A small multi-label audio tagger, trained from scratch.
Model: norm layernorm, layers 6.
Training: 11400 steps, batches of 512.
Data: 39062 training examples, 149.4 epochs.
Rows from block 3, named by matrix and row number. Rows with one number belong to one attention dimension. Each number is 128 + 24 x the weight over its row's rms, rounded and kept within 0 to 255. All counts start at 0. After the name is the row's rms in percent of the matrix's.
# v: attention value (model.blocks.3.attn.v.weight, 192x192), inputs 0-95
# proj: attention output (model.blocks.3.attn.proj.weight, 192x192, transposed), outputs 0-95
v.24 100 [129 139 139  87 108 118 152 140 126 121 107 111 134 128 126 159 125 113 162 125 155 129 141 110 131 147 120 132 117 121 133 164 139 160 123 128 125 147 120 139 186 138 147 126 165 113  79 130 127 145 130 151 139 155 169 111 115  92 119 138 117 168 127 146 111 147 155 146 128  96 110 124 105 114 125 136 172  96 101 119  91 184 151 130 140 133 136 117 130 141 105 128 134 116  88 119]
proj.24 101 [145 133 127 129 141 111 126 131  98 137 126 127 119 118 152 126 127 193 119 119  53 136  81  83 157 125 124 119 135 125 128 132 138 106 121  93 106 133 128 101 144 149 136 150 100 165 187 131 102 124 161  84  84 101 151 121  87 140 127 128 127 109 164 119 164 133 131 102 159 125 133 136 127 180 134  91 101 146 102 100 155 104 117 104 191 123 114 111  87 113  53 120 137 151 141 110]
v.25 099 [128 108 149  86 105 109  96 147 120 160  98  83 146 115 111 155 144  92 145 105 127 132 147  97 126 117 134 123 130 152 118 117 130 166 163 159 142 131 137 127  94 132  96 131 138 114 154 101 133 141 134 119 127 125 104  98  59 124 113 116 117  79 111 103 163 133 106 128 127  83 132 118 119 106 138 116 106 126 165 134 170  81 106 134 139  84 131 155 135 165 165  86 138 115 105 116]
proj.25 093 [157 143 116  99 128 126 111 162 161 104 136 129 111  97 113 131 169 114 127 142 129 156 135 146 145 150 128 163 106 125 115 146 164 154  91 112 132 121 147 133 138 146 153 115 130 151  80 161 123 166 109 137  94 133 121 152 153 116 103 120 166 111 139 131 135 132 111 113 136 127 143 142 126 126 143 146 131 117 120 136 100 166 176  94 127 132 122  96 147 104 123 145  86 151 179  62]
v.26 095 [130 143 137 122 145 162  86 135 126 118 148 111 128 120 139 150 164  83 167 132 121 130 138 106 136 170 136 111 112 125 128 165 141 152 126 103  37 117 111 155 125 143 130 147 137 139 144  83 135 130 125 107  65 147 158 123 171 127 154 152 133 126 137 130 142 176  99 171 129 117 127 123 151 133 124 128 135 114 120  98 152 118 137  75 128 144  97 147 144 123 146 146 104 127  99 124]
proj.26 094 [149 141 134 158  82 108 119 123 126 142 149 109 130 106  98 122 116 138 116  94 133  59 122 130  75 141 118 115 121 123 153  97 152 120 121  94 147  90 151 140 134 136 136 134 162 128 130 142  98 109 149 122 169  85 129 137 138 123 122 126 167 139 132 116 153 155 118  86  80 126 119 134 121 137 132 121 132 137 104 139  71 129 104 143 143 123 169 173 122 137 123  89 128 123 154 127]
v.27 099 [132  97 118 149  57 136 107 164 124 143 127 145 133 102 180 115 118 106 138 110 119 109 130 139 123 152 103  95 138 130 130 125 105  73 126 141 130 125  78 170  97 106 133 168 137 167  97 119 110 108 144 126 150 128 125 145 141 120 121  72 128 115 131 147 163 150 100 144 128 105 165 128 133 127  95 134 118 115 125 101 128 140 188 154 173 176 132  73 130 136 139 115 115 127 168 179]
proj.27 095 [136 136 133  89 114 130 169 143 107  84 122  89 120 121 117 114 108 180 128 136 118 114 130 188 109 113 154 150 138 130 120 107 141 119 134 115  74 118 126 135 188 167 116 141 126 105 199 114 107 152 149 111 129 160 142  82 114 154 129 168 140 123 112 158 127 101 162 127 165 124 102 101 148 115 157 142 129 128 139 129 160 127 131  78 101 125 109 148 131 129 121 124 142 126 139 103]
v.28 096 [147  69  83 115  80 124 130 103 104 146 103 162 128 128 136  92 177 142 127 152 167 141 124 132 159 128 124 115 128 134 143 126 141 118 126  68 143 190 115 127 116 115 142 133 167 141 107 146 103 136  93 126  91  99 113 147 116 155 155 137 146 172 161 110 132 135 120 104 138 110 112 120 145 114 159 108 112 127 105  97 143  98 153 114 140 118 134 115 129 144 122 125 119 125 129  99]
proj.28 093 [114 155 172 137 144 136 175 132 131 139 162 114 111 127 139 132 106 115 139  96 125 131 142 112 101 150  82 159 105  96 133 130 139 140 136 151 139  95 134 150 197 115 122 136 132 143 135 133 132 122 166 179 131 144 176 121 125 119  98  97  89 122 147  82 177  70 131 146 129  94 123 107 117 156 154 144 127  98 134 178 116 111 113  99 113 109 103 130  86 126 139 141 132 113  85 142]
v.29 101 [100 122 140 126 155 176 104  90 159 120 100  83 126  97 115 141 122 147 157 114 112 114 155 144 186 147 107 129 138 187 168 121  84 123 103 171 123 158 121 128  68 134 108 143 113 137 193 164 127 134 136 127 160 124 166 109 105 121 125  85 144  86  99  82 158 137 130 117 112 126 132 131 118 139 138 119 127  98 111 133 128 127 144 166 119  72 127 134 102 127 110  98 163  97 127 120]
proj.29 099 [157 175 112 138 119  54 156 146 100 122 144 133  98 126 111 116 150 104 104 144 117 142 117 114 118 149 178 118 148 119  75 157 133 119 142 169 100 143  87 125 167 128 162 110 151 172 121 130 108 107 136 101  55 174 117 116 167 134  61  90  91 145 118 185 124 151 126 137 111 120 137  91 132 135 130 121 132 144 144 143 167 109 135  83 118 136 135 128 123 146 159 156  92 168 109 120]
v.30 101 [107 113 138 135 160 141 103 113 129 124 132 127 128 150 127  95 136 100 136 142 128 131 129 134  84 125 195 108 112  98 125 104 146 155  83 123 133 113 171 115 127 121 117 155 128 105  82 119  73 131 133  86 147 118 115 111 122 156 130 153 159 136  95 141  99 115 141  98 147 127 122 145 131 121 133 116  59 178 141 136 144 104 140 127  76 138 129 136 133 125 159 133  76 166 146 132]
proj.30 102 [116 140 117 116 105 129 141 128 122 128 130 144 148  87 133 125 152 143 117  98  92 131 108 116  98 133 151 155 131 165 159 122 125 174 128 115 136 130 129 149 105 125 133 134 147 198 136 129 134 128 145 151 126 124 144 157 107 108 124  91  97 127 131 159 116 124  74 161 127 142 128 145 128 160 152 167 155 105 183 142 129 182 155 126 162  87 134 163 137 116 113  83 127 101 135 104]
v.31 105 [118 190 120 153 153  75 150 123 127 119 118 159  84 142 172 144 128 127 115 139 178 127  89 125 133 139  96 165 139 129 118 203 118 163 121 143 106 148 130 127 160 132 118 131  82  89 114 121 137 117 129 130  95 176 116 124 132 109 114 117 133 140 162 124 153 134 108 142 117 128 155  88  86 132 131 148 117 134 149 172 122 130 197 120 132 180 143 125 127 165 106 114 137  91 116 130]
proj.31 097 [102 168 121  83 133 175 134 142 129 147 111  65 143 134 168 109 134  81 161 101 105 106 132 127 148 126 124  90 114  99 140 127 111 124 140 122 156 125  90 180 125 114 151 126 143 119 132  90 142 157  90 101 161  95 138 128 109 128 153 108 140 118 134 144 112 130 164  67 118 122 105 116 120 144 131  91  96 135 114 129 111  91 140 175 128 106 157 152  87 137 124 123 143 160 182 165]
v.32 103 [145 112 132 109 128 135 130 127 125 149 154 130 131 156  85 184  83 156 146 134 119 152  92 198 172  97 108 129 143 155  85 123 128 180 117 130 148 126 118 139 124 144 128 118  95 134 119 115 132 123 137 109 136 147 161 132 102 130 148 131 170 112 104 142 141 154 155 125 147 129 128 102 139 118  99  93 121  83 110 125 112 128 156 113 116 153 124 139 110 153 113 125 104 126  89  99]
proj.32 105 [ 93 153 125 127 131 105 118 135 105 162 165 147 139 138 159 112 144 131 175 113 113 101 223 103 111 146 120  96  76 109 156 184  83 102 111 110  88 134 136 116 134 133 135 178 119 110 126 139 179 118 145 121 142 153 122 105 132 133 120  60 105 117 112 128  80 139 111 112 130 152 133 110 102 136 123 114 122 135 137 171 131 173  82 128 152 132 128 138 113  91 147 128 141 163 130 103]
v.33 104 [165 115 123 122 121 142 144  73  90 131 138 107 138 126 140 135 118 160 130  98 125 140 109 128 147 140 115 129 107 127 160 119 110 126 139 120 148 176 158  95 110 173 104 126 117 135 137 108 108 136  82 123 137 112 152 119 113 117 125 162 143 126 127 128 133  81 126 191 104 127 133 122 151  94  86 141 100 174 148 131 162 120 126 128  76 162 100 111 115 126 122 106 106 133 120 140]
proj.33 102 [ 76 135 142  86 122 144  94 165 121 123  93  94 122 126 105 146 140  97  92 145 163 153 138 111 140 127 171 129 130 111 135 105 180 170 100 129  90 133 112 158 134 140 128 102 182 141 108 157 136 105 192 141 149 126 166 123 151 134 151  96  81 125 165 129 136 163 102 133 131 121 127 151 131 116 143 113 139 113 111 101 136 165 137 147 161 144 141 116  92 133 157 130 127 129 135  84]
v.34 097 [158 102  93 121 157  83 151 137  86 133 135  95 110  83 125 161 142 158 128 160 142 124 144 115  91 140 120 109 111 132 132 119 109 148 148 107 140 140 128 121 119 126 134 121 128 115 151 130 110 174 124 146  97  82 151 110 144 110 126 123 122 132  99 119 130 111 122 135 129 124 128 140 139 145 122 128  90  77 150 123 107 174 139 153 133 138 150 136 130 146 156 141 120  97 127 122]
proj.34 100 [150 140 147 170 129 149 116 112 140 102 120 134  99 134  94  91 126 116 135  99 138 134 121 116 137 140 134 148 111  49 104 118 105 118 119 117 127  99 165 156 114 127 137  83 130 162 130  97 123  83 140 123 112 142 159 111  89 158 128 133 130 131 185 186  94 111 128 127 140 134 129 118  81 145 109 141 141 132 133 130 108 111 127 138 131 102 175 134 177 160 139 152 120 128 122 122]
v.35 110 [ 97 125 103 103 155 139 167 123 131 128 168  92 171 149 111 167 103 163 136 135 175 165 148 130 130 149 135 133 127 128 128 129  81 136 136 146 104  95 123 108 133 135 141 115 135  93 126 155 136  95 104 129 139 117 128  96 129 169 134 131 166 156 123 107 129 127 128 107 128 157 110 143 166 135 169 147 149 152 127 127  96 106 131 159 152 111  95 168  82 127  87 108  78 152 119 116]
proj.35 107 [133  98 102 165 130 136 104 102 177  84  79 144 163 141 119  88 134 110 112 151  77 118 120 126 143 149 137 158 139 128 125 123 180 109 110  86 179 180 139 106 129  59 199 149 122 120 157  91 141 140 108 101 137 166 117 150 181 123 159 121 129 131 128 130 122 133 106 168 139 128 139 126 110 129  87 113  86 111 127 122 130 137 120 136 107 112 159 125 135  86 174 134 150  89 151 123]
v.36 105 [107 102  86 123 176 130 122 132 142  86 116 125 116 133 135 119 136 125 138 144 170 174 129 117 174 112 104 144 161 122 195 109 108 100 107  95 122 147 131 147 119 123 149  80 162 127 120 128 126 188 144  98 170 116 153 148 116 121 138 160 142 109 120 144 100 143 128 131 161  86 122 100 122 123 146 109 130 138 176 109  89 103 113 134 165 124 119 123 119 153  92  62  85 126 127 160]
proj.36 100 [124 146 132 110 125 123 126 122 122 139 104 101 148 118 129 141 133 115 152 114 109 161 124  81  85 138 135 130  80 186  80 149 136 106 122 134 148 144 119  96 149 133 114  90 145 103 102 124 102  97 113 140 155 143 152 108 130 115 140  95  90 147 127 108 102 118 106 115  88  97 133 110 122 143 129 160 147 143 106 129 151 149 128 123 130 172 165 131 161 123 135 123 147 131 140 113]
v.37 100 [133 123 104  73 108 130 103 128 142 149  88 123  90 138 126 109 122 156  94  95 117 125  81 162  79 126 144 127 164 134 108 164 137 111 128 133 149  86 136 113 179 152 158 190 108 111 139 101 178 137 137 119 105 127 139 160 132 111 160 154 127 125 162  93 110 118 120 120 128 156 154 115 151 131 125 122 132 175 143 111 139 102 105 180 103 146  85 162 132 136 127 136 127 133  93 147]
proj.37 107 [122 119 134 155 107 124 123 127 108 122 166 116 108 162 145 137 149 129 132 161 152 131 114 134 133 115 115 113 108  97 172 127 108 110 168 142 176 162 118 105 126 113 125  64 127 115 160 116  99 141 119 157 133 119 107 136  78 102 101 142 120 167  99 185 122  94  99 118  85 119 143 126 137 103 118 126 130  92 123 119 101 194 104  80 117 128 138 138  90 133 180 101  83 152 154 127]
v.38 094 [101 129  85 141 118 136 156  97 105 164 149 110 138 136 148 149  98 136 107 166 131 114 151 125 115 138 103 100 113 194 147 104 134 165 166  99 105 127  95 134 135 123 125 133 132 130 110 130 128 134 100 103 136 146 133 131  46 148 108 143 113 130 158  99 134 130 121 136 190 160  67 127 100 117 107 107 106 150  97 138 117 157 156 156 105  63 120 114 171 154  83 145 135 116 156 161]
proj.38 096 [122 101 129 128 126 114 113 148  70 109 128 123 101 125 155  90 126 128 117 133  84 129 129  91 143 111 111 139 135  82 129 169 154 128 130 189 117 131 160 133 128 126 155 177 136 153  77 114 126  67  88 169 129 130 181 120 151 116 138 140 131 154 117 154 180  90 134  74  98  89 123  75 171 137 142 151 109 137 125 136 143 159 136  86 111 143 150  86 119  96 131 147 114 139 145 126]
v.39 109 [128 124 125 112 115 153 140 177  96 148 163 110 127 155 128 108  98 111 123 108 125 134 122 131  88 125 185 114 137 123  81 137 128 124  84 141 148  94 103  80 115 144 149 128 130 130 140 133 175 127 166 135 136 130 159 119 119 129 156 120 125 125 122 139 130  97 173 124 137 161 157 154 143 133 107  91 114 103 120 112 158 143 147 147 214  83 161  75 148 118 125 136 129 142 101 161]
proj.39 103 [156  91 126 112 133 127 128 122 149 129 156 120 139 124 124 125  86 107 105 114 139 118 115 112 122 130 103 153 126 174 123 100 116 174 155 113 116 137 112 210 145  95 107 119 166 145 135 137 110 150 151 127 114 128 125 145 126 169 128 138 103 134 144 118 131 122  82 141 132 136 122  96 157 113 129 143  89 127 161 127 164  88 134 109 110 137 119 153 129 136 161 125 125 170 151  97]
v.40 099 [110 132 182 136 133 151 127 127 123 148 134  80 109 145 162  93 157 127 147 140 144 143 150  88 161 134 117 133 114 110 185 116 109 120 130 110  97 132 134  91 159 110 139 126 118  99 119 156 123 128 130 110 123 141 164 122 131 120 117 139 122  49 110 147 170 119 170 117 157 132 107  80 142  98  96 112 146 124 127 110 129 117 104 175 131 123 129 164 151 125 168 125 144 113 126 133]
proj.40 100 [113 125 137 162 132  88  85 132 137 135 120 110 151  53 126 154 134 101 143 110 126 106 112 169 130 123 166 130 149 129 124 172 176 132 124 103 172 102 174 105 127 125 141 116 130 123 123 132 126 123 141 103 114 129 134 133 141 164  91 113 102 157 133  89 140 135 113  98 108 109 131 158 122 109 158 132 130 109 138 105 114 139 158 143 123 165 129 134 136 143  71 131 117 155 129 108]